config.yaml
encoder_arch: "mlp_mixer"
dataset: "seven-segment displays showing three digits"
tokenizer: "char"
embed_dim: 384
encoder_parallel_block: false
encoder_moe: "top_k"
encoder_num_experts: 4
text_encoder_head_dim: 64
text_encoder_parallel_block: false
residual_init: "zero_last"
max_steps: 7900
Rows from block 5 of the image encoder of a small contrastive image-text model, named by matrix and row number. Rows with one number within an expert belong to one neuron, the router's apart. Each number is 500 + 25 x the weight over its row's rms, rounded and kept within 0 to 999. All counts start at 0. Numbers have three digits each.
Before each expert's rows are labels from the 100 images, of 14848, where the router gives the expert most weight on average: "lies over" is the class under the peak. Only what is clearly more common there than usual is listed. The data: seven-segment displays showing three digits. In brackets: how many of the 100, against the usual share in percent.
# router: router (encoder.blocks.5.mlp.router.weight, 4x256, trained with AdamW), inputs 156-207
# up: expert up (encoder.blocks.5.mlp.up, 4x256x256), inputs 156-207
# down: expert down (encoder.blocks.5.mlp.down, 4x256x256, transposed), outputs 156-207

# expert 2
lies over: surround (100 vs 59.3)
router.2:469503565526509508509516521534505480530468567540535526541514526480512523546480506497520454554537511558471517500532498506505493512507528479513510518483498509
up.0:533477488504463484513530523493456550470542551540522518495535461479527483497505513442453509451527511495519469486520514477496489481502459555494509495461476525
down.0:493541469512492480472443476547518485457492492522503431515492474516486489485502435522514480520500497542521509528519497516482470467498535495483504490541481489
up.1:484525512475530505467498518467481475511458473447505547504512493486515498534511485492499480558457505468517532487484499534514538495522488443518495547489466505
down.1:519494556520482529476533502477503536508496510551503518470507575461508500483511506472491496445531499512460512536486511508484494471455522496514483529482514518
up.2:502503479504496508516446524515494473523524478549479457524505503488524512530486518496521510494493509446506490508518493496485552484487496500488541524516497499
down.2:518529532482523486526479521451454518489519515514532554505503514488496488523503517507505518500519455528530540508452483439493467494528518512493486504500511470
up.3:516475494508471463519506522522450522537491520512471452500455463513495537490516498528524517527518504497479477514479496447499477515490502514450483505457499494
down.3:487512518506500504474515492520487532496530503481519488513477495497519462458472456501523472526462515480475518522554517492517496512537534471518521481511515530
up.4:482548509492539524521483539517534500506517526543472474507503544490523482475479492492456530523491493467499491476496491521537547509460494464499459477523523505
down.4:501485476441474473511525495502476487504488465483487500478503455506484517502545526476504460491509457513501497546473495446552494508531456514503500499509481471
up.5:489496485537485512511517524545466470495494533481510488498480494487506445488489532522501505475476562506456498479489489522521511495504521554491497498503509511
down.5:515507497485518519505479535533533514507499478518561524532509502494449464521487487543513473495524510534474470441464480541501493499509486480498519514533554502
up.6:506520509492495483467496498537513462452507519532540487541475471519510550483525531512447496474501470467512512448514528503499500438521492533516517468498507499
down.6:496481518488513518482492517459520506484508538538482543468548513509535496506537493476499499467499552493482528544499493460461497534534485523504490484482508457
up.7:500503462551567510531489527516521508461529529524486459484494488490502545517547476506503540462503510522516500468506525470517492533483527517458496505478511482
down.7:506544514506467497506514506490516432496483445528510488482481474509487531514417479499504478538538501492518502484499496512477553522552488507520455506506492511
up.8:522508482520516461464522462455466476544502532489525485477496485486489546479452503477477469433510507495503514500517512503524492529474492515458495515490470496
down.8:494481511514479482502491486458525493500516491496501458493476449497500451543505524513482574495480497483461473504485531480481504481493530522518516502501525482
up.9:461513486500514476504522498497542497488494486486493514504473477488522567522502496491466513469504492471499508461456520527498486499500491489511509497521521510
down.9:512475491465503505503485497528471476493508451484536506441480548464497490455468473502488494488493505486501528466482551484476483508446510512512504492477468499
up.10:498446511536511492472492474498497476492527531520488470519484553511532477477445482441505536466514506511480547505526525516515465516505543451490515457558538447
down.10:544522494480472484489511505466469500481555500515486493493491505517522435518503490461461494512503490505486501526522512482524524452506514498530489457395482508
up.11:469473458457488497447544457504467475493455536507443526499508476524480537460522490535497538473528499510536491481531517496478498511494532535484492561541517508
down.11:498521506537512499512482529516507493494484486483501445475473465489481478489530483473497527526491534515464494492466481548486509519538522473467512476446513506
up.12:533523451485518486469523494501482455517497553475459497510519500448538537523517521566480489502529513486475519495496510549515525498469482485492510499461464487
down.12:474473513503531498553454449557523534465466492485507496479470513493479494510510462484506492516494497471522505477477507446473549498519509504509484499516495498
up.13:528440480491529501511498470504475478467494517520497510502506533523540522486436475477432475536493514525479523539503505496486554508506508488450508499502481474
down.13:454522512462482492499487484493508531481524466517495531487488475487471519475503502518510470487509450492479487499508530449480461461485531534545495507506488497
up.14:493508540491506527491510564533516549504495481483508463473529496498492499536501502500535494494485474499497460514518472503516502513498491521502483519503459526
down.14:498506479516510536484469519493461511476542500437496524518482525523471542536496500516460461518481488521521519501466502511558516472514466467486490525523484509
up.15:497490481484499524532471475444481468490503484523523447467508529496516491511503470500479542493480508493505513541504493506521520464489496539493522517471540487
down.15:534485480513543486477539503522513512546552497479469513522496468502467528467477480496482525487472459499514514518497554444490528506519493492512516487515466500
up.16:461484519502520465526458472512508499480508517521522522503529488442534499527499530462481480488504514562497488465474508532507450548533516482509478523521481518
down.16:495517509493456510498447503484523505491450445486492516476466496547491532494509482520508538519502483515508544502474523493526496486489484490509510504482496545
up.17:451500523482487476478502473462519524491443499553496472502516502490519507523493491489497471493481513498487523459445522517463535480528513496533528519546453545
down.17:486459484517478497491493518415477534505499489526494517519476477509515526545543495542501482518511470490510525464471484486432497465505437502535490540538469477
up.18:522493503466487541545532516532476492524473506529498480493478525524483501505493510477489537479486542533475465495481471502544520501472540529512513499490511498
down.18:523494480495463501522487422485556489499496533477508492522529466513488492477505457500501535495522524479527517528506506513486494465526508461503528494554517492
up.19:507466486476509516498471485502486471489493513558529539513508501515507541487513502565483488448505523514475538464516486537478521468489474490462489489525473507
down.19:527501501542545468497495509476450519459489516519528497537519521484499537511537454498503505509500497529535477474512490472534516498499498492504488462496488445
up.20:491490521505522502511522502485456516492476486507473490531536486504525525497468484488550506526530472514507509469540483515454467500486470485484503526436488529
down.20:522459500498466502496511496459498535512554474510492485504466534463509502529498493496478511523504468447520526508536497487493511545493497480510466502467482515
up.21:515523474464524494512487475476527511488483506473523486506509520504479476512470487467511473542525520504513534538495517494523524543485523547504493485537470496
down.21:499469504486496513518476508516469496523489483550497544493511490461523489492475466477548509503518474488513465484507494482494502501502480477546478517470421481
up.22:482509489524506511520510506482506522522482499484474508476510465510517529511541527458478494485500466489437504500455466512511490530512485517501531479456495548
down.22:475492483517458450511485502555460496512489493489454479474513498468511534502530510509501478490507504475479510493502528511472499473465506491457491510522505471
up.23:508483486466469524521554506505507470499505524477488487498477509522530481461498480474486504501488502524505499487492498488498522522477443482513538515520516501
down.23:497475465484518489518502526516499501480486532509487467485554438519483520507482464535510473538501532498528539503542468512516515516517527475533534494497523497
up.24:496497476496499534497506509521514521504486556484501520530513498479512469472541501457472499548534496473520510483503462548502497552518518459557534498505501447
down.24:535510515502456570498523510513484535460510489476487494521513524468505552473500534508536479490509538459497528474494519483513481493486519536478546519480481514
up.25:505468495488495476538499518522538509519513527532475480515492475508526502483498445520529477462509478500478481486499492501509472526443495500503497546489549438
down.25:520493491495454536512502437486504506553449501531478453471527530513503496541492545492467512518549495468511514542505486482510496481511509466527501463475429510
up.26:517478517505508531449478487500515503479471500494523488472509489524505506475461482533528483549491526478504457490556513475526483523496515504477495455485523489
down.26:464494482490525455507508469450461498443484476477521475497479467476512477495466463505522513469535487494513521473518482510518494497482536477527467488509483550
up.27:503496506510545481559502477523495457483511532526540518496511506514522524517534543484478516482475482527510492466488545497479489525488486523494507536513473436
down.27:535505513452491540521526492501501502527518450432512462459477532482510458499487530490495512505523480509463493533493480494535475498515487481494483477498452514

# expert 3
lies over: screen (70 vs 39.1)
router.3:492509532489487476471495520500514452493496523485511475466489486465435473483447478465476437499469497466514466483471448490489483488510487506502511499462470467
up.0:513494565500495481506494514455481503508517532512492454526493550507526540478503510504537489478500482493531501552522500474433556483517498507512492489517488503
down.0:492492513516534521455523525456552515474507487547496536523502520501517531556521532498447507519516510484470487515468499489512456525540511477515486547499480516
up.1:509476520524482482455533526453503532481513524556527511489486471483478482533473533536454485529463529515476493516513463499540502474508521524485480533485492543
down.1:486485531465504466512542485500500516532494504497512475545567503516512489509528457507504465500487477487470512508450527489472484512478479477499506477529511471
up.2:467469504487487469511541529525524505473495521506487489464465478557484541506490456501528499518542505508497562535438516541472525475479498481506511527494482508
down.2:506506523457540489485480468525514482525511464501500559487447498481527485505492534514513515499532517526498488493540464471560524517519514545497512474493529512
up.3:500505484497541457482503470526499508521488469514548453475506539522492459486473550483464514485537514480522497482529474518496495525502482463504492497521539483
down.3:507481523471481476521506537503496498488556460463489534482463503538500490544542498511504555453504483485480518458496491474494489504559546508483490497526476516
up.4:546510472484521510504513481542484534469476497468500508516449502506502488508470504486488523488523526496541490535521513467492520508485517498454578511520515478
down.4:529507498483496542449490481542525550470486523494512489436534473489490486465515497481523494458532513510481464473480514495418457454539490493498539452554503550
up.5:488501515488502480483496497500499465468540517519458464546511539444449550494530509519496543512512518497475512502509490454529514516489490505505484482532494466
down.5:551477467478493526449524522522490516497480558504491450487519491498480488545516491490476525570484478457481497516499472532494495500529534552517514483510502436
up.6:493478562475507487520435489534525459453490527495530504513503513480495481519495493473487494492485460478525534511533499504494485477504512515512547483481497485
down.6:491472536505488562462537497517513526573506523494525499507487482470557519530495486521510473495495492548492529507518501478467491491507541487466495481552500481
up.7:509528481517524532497464479496472492524481526490523502487501490472529532511475450469465490479505524470555481485481512487534522505485468521500463508449499516
down.7:519467526496508496461508499539471451489500511515505512499481514492474492522510537493516519524547566520520482514507486510491514473511499519456503499536516503
up.8:506474513500500524531530514525494520481499504468499506496547528524468455519529537535532497500476551432449471485469471524563502515518534520496483486496497525
down.8:520476511513512532487506485502467504463539493519504473542492567538524506505505485507514495501545491509519441498492539488501473478474484477486486477507504526
up.9:491492523536508514523534495530512525522506522482495491524512525519474465489515475477438493498470524529548479463526524507500517512498506462550486515527454485
down.9:532498530526514459512466492482523486474461460514522534514502452500474492517532538521515491517497520465514481535517495471492464514558489494535495526550489523
up.10:501480488455467501543454469506478470464454497462526512473506502488496506498486507514493524551438487491528521528532465495523509459500457521486481519485490513
down.10:462446511537481511480491531546518484493478459481494538481514504468514461480466533487496482537535470507503494503471453438510528488518479492484510468529534493
up.11:487497547527448482477515520506503488475460548507495496494538517477505535494515532508497532513478507484517514500527504486510487471457505479503503450494500487
down.11:502507525512548492557486482533511462546459514510482512495469466493500493479477506499537453483507477530462480514503463521510504480495479519500506491469475503
up.12:507511487515545451530506494475530572454498485475506447505492529530533521534482529454507537470490480515493536522479515530467479565449500467506512495490476481
down.12:454509462448461531448476505419444511523514521510499525502450466499497475530525488505489495520513493493488512532489504474472506423496486525524487534485480524
up.13:516505526487494507539477524501543516510493505467502501535523559518465497518504450501468506487494473470534483491505505506526514466535501484512466505502519499
down.13:463505489503491472511496517520436527472471461490495439442470471523484523524535537501498507500482518503486501492465527505524458471464465515525483507445495493
up.14:510528493477501528448438472520492485479515480453535485482520505483515517490479503506481515471521504473488526543522507490545496508509496506532498504504528511
down.14:507481492497488503514514490522438505544494430552488501435533512533522542514456491459451510509449487507517536456474507509480533512479514498512515546463465523
up.15:521486476454533437513512500515512479482500525530517551513488517525543528466471517523489514508498475517517477492501480527517509513477510465475471511462521532
down.15:451469532489486514506522510489488491510542479494483474438511544542525497554528517510521516480497473469493505531492508500501465521552522480493492510532476500
up.16:495475502519477512485509511531504478521560477500504500518457488528502483526480586511537496502506511515456422477487497489509528500520526476503513498481524527
down.16:509514498497482489497502506485450510466511502498479495529505499509534514552515458551477539525501565495506513470479483539479525490466499464488499499496532522
up.17:492536491472490451531490520500545498486502514542489506494507476464479473495482522516489503537483515523555484509533501478450506485514492499532539510548480472
down.17:533490515504520463509516494488527547515495500507513491482486502505493503491503517515489494491494528483496524501516531498511534507502486478466483515510505495
up.18:489541477478523505560518519529504496511539518501488501487509470511540528520525469487508520465469460461517505490506494524514495515483486467490515506538526478
down.18:519551487517521530442480497490498478508501507508525490502491518499502524493520495513471482502496481495521562451516473519471475461533537466488491489463534485
up.19:456504496508449498530535466469532516507486514505481511505483487511535494521564511505503498464462507486482512510512505499464468485447542489493510464482512482
down.19:473526471502493497481524487520471501487485497507478489476543465490513544458459471537509475487536492507497506541495474484507529498537483454469488504501508490
up.20:539470510464537507522517532498500531502515494487497489492468438494506521467479511536470502499485484497568487467559557495465537491545481506477489492497456461
down.20:495544511531497465486490521463525478476504495492512523477528465543521507507547513496524509483533498513499479442487458481478516526505517474484489457508546507
up.21:511496506492475445467472556530498518490539502490507488529476464562468509533492497511477522462468504541500485480476479490495526509510502504517504511466438515
down.21:513515530482508502515506505456534544496488480499499510513499513480514521464549486514532491500516488508483538505514521538517506480473530473527482471521503482
up.22:497523524499529520488465457522513491507502473527512478457526486545516498503495461490447502543470490482515524475555484503501492509491529550499521516542482471
down.22:502476482527501558515528513500497472479540549475537514510507496493513507471483504494518490502513525486505481506533462475489496507486473504483480524475471526
up.23:499508494513550528544426479499507467518498489482483493425534539537515492486522500511539555557505523470492505516514504470510541496457539533498541502534521491
down.23:511540476506470529504447480498512513498521479533509506454457499501522492507498508464498480444482549527500483540505494481520480485479500508428520511464513499
up.24:523512506472469503494548537520518524463484512491493498516513446515498504496494490484521489519505497546484511517508500509495538544496496463510480503535503521
down.24:501511463490441510497467508519532536508537464514523517516508488526526490507490517509507543518508559507479491519510512495514476491493501499486498512543494537
up.25:461506513514529469549513487517494504525493521495491483586481488529478476489535518493512499497485530502487514467547485520487502510491510475523516509483488480
down.25:495470494483481513527552474531496519454529507477479495526529542520478502455535511532475494494491470503488497523511502544521530512539486495536471518540462448
up.26:490498518511476473490542488493480489535515505478441511441500463483578523480516500462517497486520492477552521501508486525506482493527533495457519513547466517
down.26:446457503533512475506496527489482528489474490529487494494481492485463475503488531520513513510476481446480495538511484479513434555477502500524475482512489518
up.27:501474475463499518503485520528562504495533483507550476501510526500491527517482463501482542522519526523487505499497525458521483480532484498518508535505482459
down.27:485554478494482500500515527531491497504507514502512499492487449525513535493474522479506484491460523480509522480488549531494538509501463470504486481441513498

# expert 1
lies over: screen (68 vs 39.1)
router.1:524537449525522513519493433488499537493481492469484500492513518496533490486550487481491586462503501486527495513478512537478490511497520517486483487516520545
up.0:497537515517484523530486496524522474501502546520461527528498525493480446491526467474496518559502490502500513526476518476507491468537549489511518542513525456
down.0:503502528513556480505478517515496540504459494524554483488491499502518519492498474488525517489455508482501513505486479548458488534499506529500521490492467512
up.1:485465485483519486473547517444521490497477485507495485524462501513490473546487495483500510491536489447511547533541510502503504483503511546447495489509503463
down.1:545540493446500440519516490565453489495506535509490478489533496478457497548474512514496482503510480538521496484530489454501491475508501511537505502476484475
up.2:525456536480489509523490454533502505484471542512497480499532529492523509491536502537505483524533476470493504533513510524517515496486471487514446497496497464
down.2:443498480563509495540501531454450503502553484523533509533506494514491509527457512494484503480494518535466467474507504507499519525527502492519567471492508489
up.3:488482516526531482519461489455531477510524455474496503549518515480466480507473472505500485536523516462445536514501476506546537500481507508461485530499504491
down.3:450478504522501542479478533476531537537513494521482553515514535498523510540483532474478473516531511538503539482498488479463509464510479509488496520553472479
up.4:485464536534484508460506516535491481468474514506476524480523538503522484531519551523560481495536495481497492512468487544493493495529501507497465476500530475
down.4:532491482462501495522515488486521515451519468500563511513504474495502527524460520502529482489478482514495509510543540491522495492507477501522493483524482443
up.5:474499499523488483488486502543494504451514495524496500478504492487492535515481528529477559484491506512490534490497487510472478492437525484459479486514467492
down.5:521516473509481492516523464490522506470505478445426455526523492495501478506515447490480473496484523489504511515486511537532476504489499483507489490462478499
up.6:540504466497484514508451464479464466495490448503506522443474550491506520490487496485472485494509483529523552481526477498460477484450560518513527507503517497
down.6:526512465474534530484498475502492474522504513527537518476517488461478503498499472497502506522480476460505520518506500498501525472509504492508507503510509501
up.7:530449490465470524495513471458489529492464558534510469495501556493526498478466515487504504504515490482506505475533476513516480494445520475502527493445506524
down.7:481514521498473475467488516508522472491489463492531530511521508457524488500518458497519466531481500446486525521487476506528494502497507505495495524544545490
up.8:488476485476462525472511493494454528503500525485517492509511540497505510507499546474511497470495477546482480483508521533510458496518455497493523485468516475
down.8:505516481474516471540493507519500482490502480493513501523519536483483470516480497520513491497483445538525482544459526490516508473546509503464493533479492530
up.9:447482547496500512476543501507483505509481487503563480490473523502500481510492509516483469530512542489507492523477506477502518450516535493485520514474450513
down.9:508514512547485478483490488459529475552490467531512513485528465498545497496507490493506479475508436502532499463503441518480489538490447496491447520513500499
up.10:542485489488462490516508496470472509503498467513536457513545513514433522497516429488456513513469490506542508546517504495478469549527493509498487499528527477
down.10:522441510517504492504498475484541480527491479522496513473517461498479513525505494492485494485515495513445561478554539520457534480500484508501478522482501518
up.11:485469576501515497515461529515508491526442489486545503520524530507536483487465477472465500524511469465526495518487458464510551520487492519518476524525517520
down.11:468502494487477488470519478526479497455496492486490528518514471513441536499522461491528485474518511492527508512499503557456469514515482500534513487499508510
up.12:552478520493508484478508515525528477483528501480473451519495489547517484482521478460465525519473483473477545467515484535503479480510501508520523481486493502
down.12:492509445493492465476530513516506482511481483461442470527504510497468497504510517513495535458518540529511491507487444542523453519507511463537514444502518448
up.13:544514514488535493465509482565498447504506515479528532481478563523499499477494503515496471496525447510513486494503518494494500487519530479506516520495530489
down.13:509457515532472497520474475450485492542485539528511511498499457514500510474462501509470463501484451501485505496506480483526497465469453479499492481514458462
up.14:492469457512514459476504496476516536497532465493538484465495546505517465509527549460545471517490539465488574518487501502516486528484538482495482510499518531
down.14:469491515490504493581500534471496515507490480537497514483482452525508517534479529527511525479529510470523465479476498469472524440530524482500480501532490498
up.15:487461462466510497484506502483508430552506508461480530524454484499457468489455531498492479486511480481563493463502503527516479544536493532502471511528503554
down.15:502554495482496502523498511460523537444495501512523517514479512473484480517470477489543514475475516498489484554478505533458519532517480471522538493490527439
up.16:509531474430490488519431481478508477500515484541541498515524536488459535536525548543515505493489520525511493511520468515513456529527494470547567481527513512
down.16:491489551576477532485514506517485459478452493481536518508485508525520517510494492500508495522508521477511501487509526494481536508484503493513471537498519445
up.17:533468520524505504483477490513462476507513513496518491537474515454517511516453474486523480458517516510463481541478500524487518518509512473510471533498505534
down.17:505487514492484494519493454506486513450499512516498503488525508499491479467488545450498469507500468519523487452521520500527474468518506493465519476508489474
up.18:495515508494481476491520470508459499486504515499500532508480533503512474522529514524483482501470485554458455488485481507497547497537512509459504522481506498
down.18:537512512466504514487507497518510464500474486466484487521484505520523500493499521502520501537454506495512441515505490488501504494496510490507509492502475450
up.19:508458542478500471499493495463460519535570514494525484502483479483490532469470458512503521542492486484512481509494500526524471481486501506497518486476462544
down.19:497469500487498488502477485515509520516505475509508555490516493506498515468516506508528442473546503501499469502465488519517512523514514468492515523458512511
up.20:477480464496512507477519448493492502511516566476537527471502463495517521464499522444481489503557505517494508479534468475513493479524500494489512491502484481
down.20:539515519471461442479513504490522534486486460475454518531463532549514500553513487492548488505476534456516480488473455500497499536472492493473515535553475534
up.21:459489518489501525455517477488534510552489508483533485520492490488493538495493488490518535554476501492475480480498516472589542496499467488503495482474483439
down.21:520531490532495534569486518493494478487547425508475493494483516489495532495458490514520501478505503492522511538488482530437492503529476444481494476491485510
up.22:498490510492516476521477488533548484553484491530484527515545486526513515501519528501550525508493519496533489510500501519469529491493483506471482486531464480
down.22:526543463471481519548501477472533517504505463453522474544525488504470485501527469484501487510482506497491520496502499462504520537498474512491530530477541477
up.23:540483533476478496507493493519492517502495488532505509530493524496490472469494540468494499471462432517487470492508494522484508477537511529516494504501506493
down.23:451494480506507543455523472518552521504482474497522508504516529515498522537492492504491509497502503466496454508493517529501488503550477480463504474533456502
up.24:502502550501502513524530520489492513522522495550463520503523505516525536490481481543512518496488472458532492535524542515495497496536520503496491489492502509
down.24:494487432501476506519496523509499482476472517501507515504515536521479485479541503510489538495498524540453528472492522474523535523509475495577513528518498450
up.25:481482524506540518503532466477468451536530492488514499514473502521476449489474538505480495476481489499524499493505494516505453553473469492487493516478534497
down.25:471497489475468504492486468575482483479484506498473504536484526488500467524522480495489495516526491503482464489510515466438500503526529526512478516500469492
up.26:570509486534509481460503527527467497492534483497503500493453476526514484531508459524484479500507502519528466478566498514528530473491493537518494524490437451
down.26:463484458513523489503485484495550465516548502490502541494474510450527522484510497497499464482508520504516463496461534433519536495490515474494507489521481489
up.27:523488481485470505485536455472513499487483502478527499503468509507498546510503528473487485500511472494465525482515488481519470541471513511530456492457529496
down.27:458500490450516492475497563456479532510466476516477508483476530526521487458466503437489509507518453483475496498529477500510567482513469463483465485464514482

# expert 0
lies over: screen (78 vs 39.1)
router.0:522501466472475493484509557485468521471594456530502465506527465545509474521526522571521499457476471502496500481517519503512538459479461465475499487531479474
up.0:484475523506466569495479520492494524498493519511505518547511498511502495512538539491472484437496532504513529477551493468514547501538426507512481503464504511
down.0:482466515438499484518536477552547501495511475550488500491510495477522488487491496505493511517478498451509540472512501553545475497520493486542465524549454497
up.1:523556501545474555427543501524566517441464492504506496502494541501493533505521505448462495521524500483502459497536488474530504478511517437522474460433529524
down.1:500468499509514515527534505537497488497502476495487517463504504517465489505503445474506465475474549476531497517481478520493505525538486512491543526514487492
up.2:477470502447481468503504486525511479496520475472493513501490511461484462533479573443474496472497487523465486515471510540509515478517493531470516504519482475
down.2:525474499534511511482502511516515503496487492510496477527533484467513448505475458497469510541536529500495491437523546495520488501533485474455463514458513521
up.3:497516522461474531513521493538496478469509492500488570514499467499534502494488504478493507491476497488531566512513470492507523500490538549527501500496473488
down.3:503544515512509498533502532483496515524561510471550504508491474487488509502486462504466513483499502500451540465493502516453451499476503472449481490503477473
up.4:480487511492557517507456513475538451456450533488472540482498457491492510488550481472475536488516531459535475502508510479528531475494488517501466475500453511
down.4:490499484521532529481464519491504476464472493542523506497544482510469471521491509491487502482530489482509473516514507459491485502494477505516491513495448529
up.5:528478518497529493483488515480478515509493453481458474509527452498495507506508535489508489488481505435498510490505459476482523494503483515460506491501476516
down.5:475525508481472538525487512469476459479525505465459525506466514508470531469480485476521496439485465527494501489510519537542461521540524485514547484502495488
up.6:515484536503492511541486486504506511481483499501519511501532498490525545484482536466516551481500476499518460510510502538481504496536505478535478496552470475
down.6:474574508479488503457531526531469469499540524488482452506526493498500482535550523521497469481483524463518512468487501541552516488501504484491512473455518481
up.7:491534456493461489562498509517486488520484473459488501518503488509479517470496466505459495447478503498460500490476530534488451504502528468500519528484477462
down.7:498482549478533517509503487455541510502529497519521511511481508468502465477459528515490499496497501484531510423490479523515514511511512499502498471499572463
up.8:482482489498505493511466509519467527507479487501503479471471528454454503502484491477515484487525493517494488480498509520492496530507526512487511464485522495
down.8:471486460526457470499533512504516491455462485472493484471514535497512509505504450470450532508514490506501489506525446507483504504502506495498495481501492497
up.9:469477472499534513538504495484492518482525520535518495499493514527495538495491508553496457499473501511477440509509501515534490485518515512483486488510548513
down.9:515508519477485519479554492495490544480516477500513528522520502527478457476477530492479501524521492487545471485469534530479513515539516473541493481506504492
up.10:507515465523513534491477519476475526475458532504484536503512507525531522511554505542495514490505478533489508491501506537477496519515439503503488479446503488
down.10:515489537525491477461540462497518477521477468511526500520509489466523465513500520520507513493509492505470524521504513500433462514517510481520474469497481512
up.11:497482529520460524511500502522503517489504504549493530462464461474497498482577488483538486499510491527481494487468505555530506495519498529491524506469512505
down.11:498508457501502503465528511451513479484534561502505481552531529495513518496494506538494505454505483511481423536475468498533502510513473538504512494438487499
up.12:492551522483487480529467548476486430522515502476529521523480510555462474526494492494512444495502475513514513515520508484532493479501506547521507471523515484
down.12:505480512509491523498518454471514551500487523504513473526513486470484481528500438516492518482518472513490518527465500483467525515522505471489473490464468510
up.13:515492450473524516516537484464466473519520506476493537484488475530449527483502484488531501468505490500521481501490512514494485475467461523483461494518464513
down.13:486494497519427536475495466509515547500478493494540467468494467528514514496518468498506521488483503508539505495488518482519497487527517484497533533504520510
up.14:458498487488452509481488491522488517503502492530466525479485490495431516526524502516465466523484528450516506503505475492508496498510520476472514475481470516
down.14:489497463533494511531551494479539498516520451509494485524497496527489523553500499500487480524470513495520473526482480452471517506477507481506496509509526463
up.15:519511490499464511498520480517478518481496510523505508482503527492502495462506500491456511524513468539496477497496506500476523491485507504502493505488523477
down.15:487491482478522484457514538528517521544490488456510516503510483529516497511495498519440468510512543486482467450485487476530490485473522535514437491538543460
up.16:496559500518485504513459482488493516525492507497529499483472486503503523538486532503507543496539564503520475510482506506524504580516495483507507531449517519
down.16:473512512467504463546475485519491483504519498533450474547534476486527505498509494474521513446572470498478480521514493508479488479499493510556478482466472528
up.17:499526467436476488505498510550519521495486488503521481472542480563560455506499515547482508544485480508475493485521470504507529496494495499512539451475517534
down.17:530491575545543513490489550469508509508542485504498490519500509455493485525469475509513507500518505496461509496514508458552510507482487520517484519501522498
up.18:495480506472526498468486502540469519493470481467522504519535480491521525502484461458483454529507522464496474476526496513475485526470504510500497503514484466
down.18:469498504531494502481474483529512515486499479534487502493463485500508516504490498534504524487486508464496528540517473494498481518554498513514481470519448514
up.19:467516487520473519498506494486502482493523516545501529518545509469532477519536484501506532552543543481487476489523489521505517508529488523500522527511527490
down.19:519462494491543510489426515545490486528506487531518498501533509504491514486489524461464500486489461494466504487513484471504482553483472548485506494459495460
up.20:505491490467515494504534527460476483470539489480540505505515481503498493519479563522488453495468513472485493475520494441492509536533501492530536554526469509
down.20:512458526503494516501494509437488500497491506478462545539503510495463487442550472517474555476529503497544542522476499446492481522508451493501486487557524468
up.21:523493526506530561509477520491490500512460519460594532507547465521536507486500507542484491510533526500509497481530535509497532495476519538517489489529459484
down.21:537517556486503473518472461484456474499530496497475470480465485463475548495504482514496464489473501502500538488508480479511502508504514535499504495510487483
up.22:547508519510489515513434489502473525531546483549504562498511523516509504477514496490475502468508519493467491478497507509509518478520489518500517508495504497
down.22:457491493488524528505502510514503456492457483478552490518515462510471479480495480485498484513514526467541507534441515461484509519527525488504482484474478505
up.23:521538482481556516508481515487481514553545537520535481516496479554503484495497508491463508473509521478497498517483522473496530501511492507491518484482500497
down.23:467509485473532485478517479511468503479505488519511515505506548477503506524516524505510466497508505498513493506526524559461490461517501505511469505473498513
up.24:516527507481493480515487493480477520528502472498498531512478495505475496534503515504489477511475505519494510489510483509510513515496511526495501475518456534
down.24:496478474452504532542512477539549470478519507518492484516486454510482503502484487515512498430478478498468544502479504493472475519493487516544491474533545502
up.25:506516465506476506535501510514471512466510476453495483462467482513522497539500444532544461486490459477488412480489499490504514521527499522493497492519553502
down.25:518503541479459509511494528509523472464518504505452531528500479514492529465520505494496506532480488523507499503528497536518503486531506480511500534516495502
up.26:503516503520525513492515564516515426517525505532505553463493510504499498471537478506478483499465489478490492439535545485525496527513509467488523499519510508
down.26:488532525502518522534500497451468525499442492526498514514488498529472547512520442489517516475503458519502517491509531484505502515515505496511467471498435468
up.27:498491508425498517508473490509509517461455520503524477561482433508500508500499512483535518478524549485495505514477486474503486489445476494473505502481463495
down.27:507479467518546551516572494505502467512499491495461518502494490587465487485465492500512464496496479522495491497483504511524465485517540530468426466506530480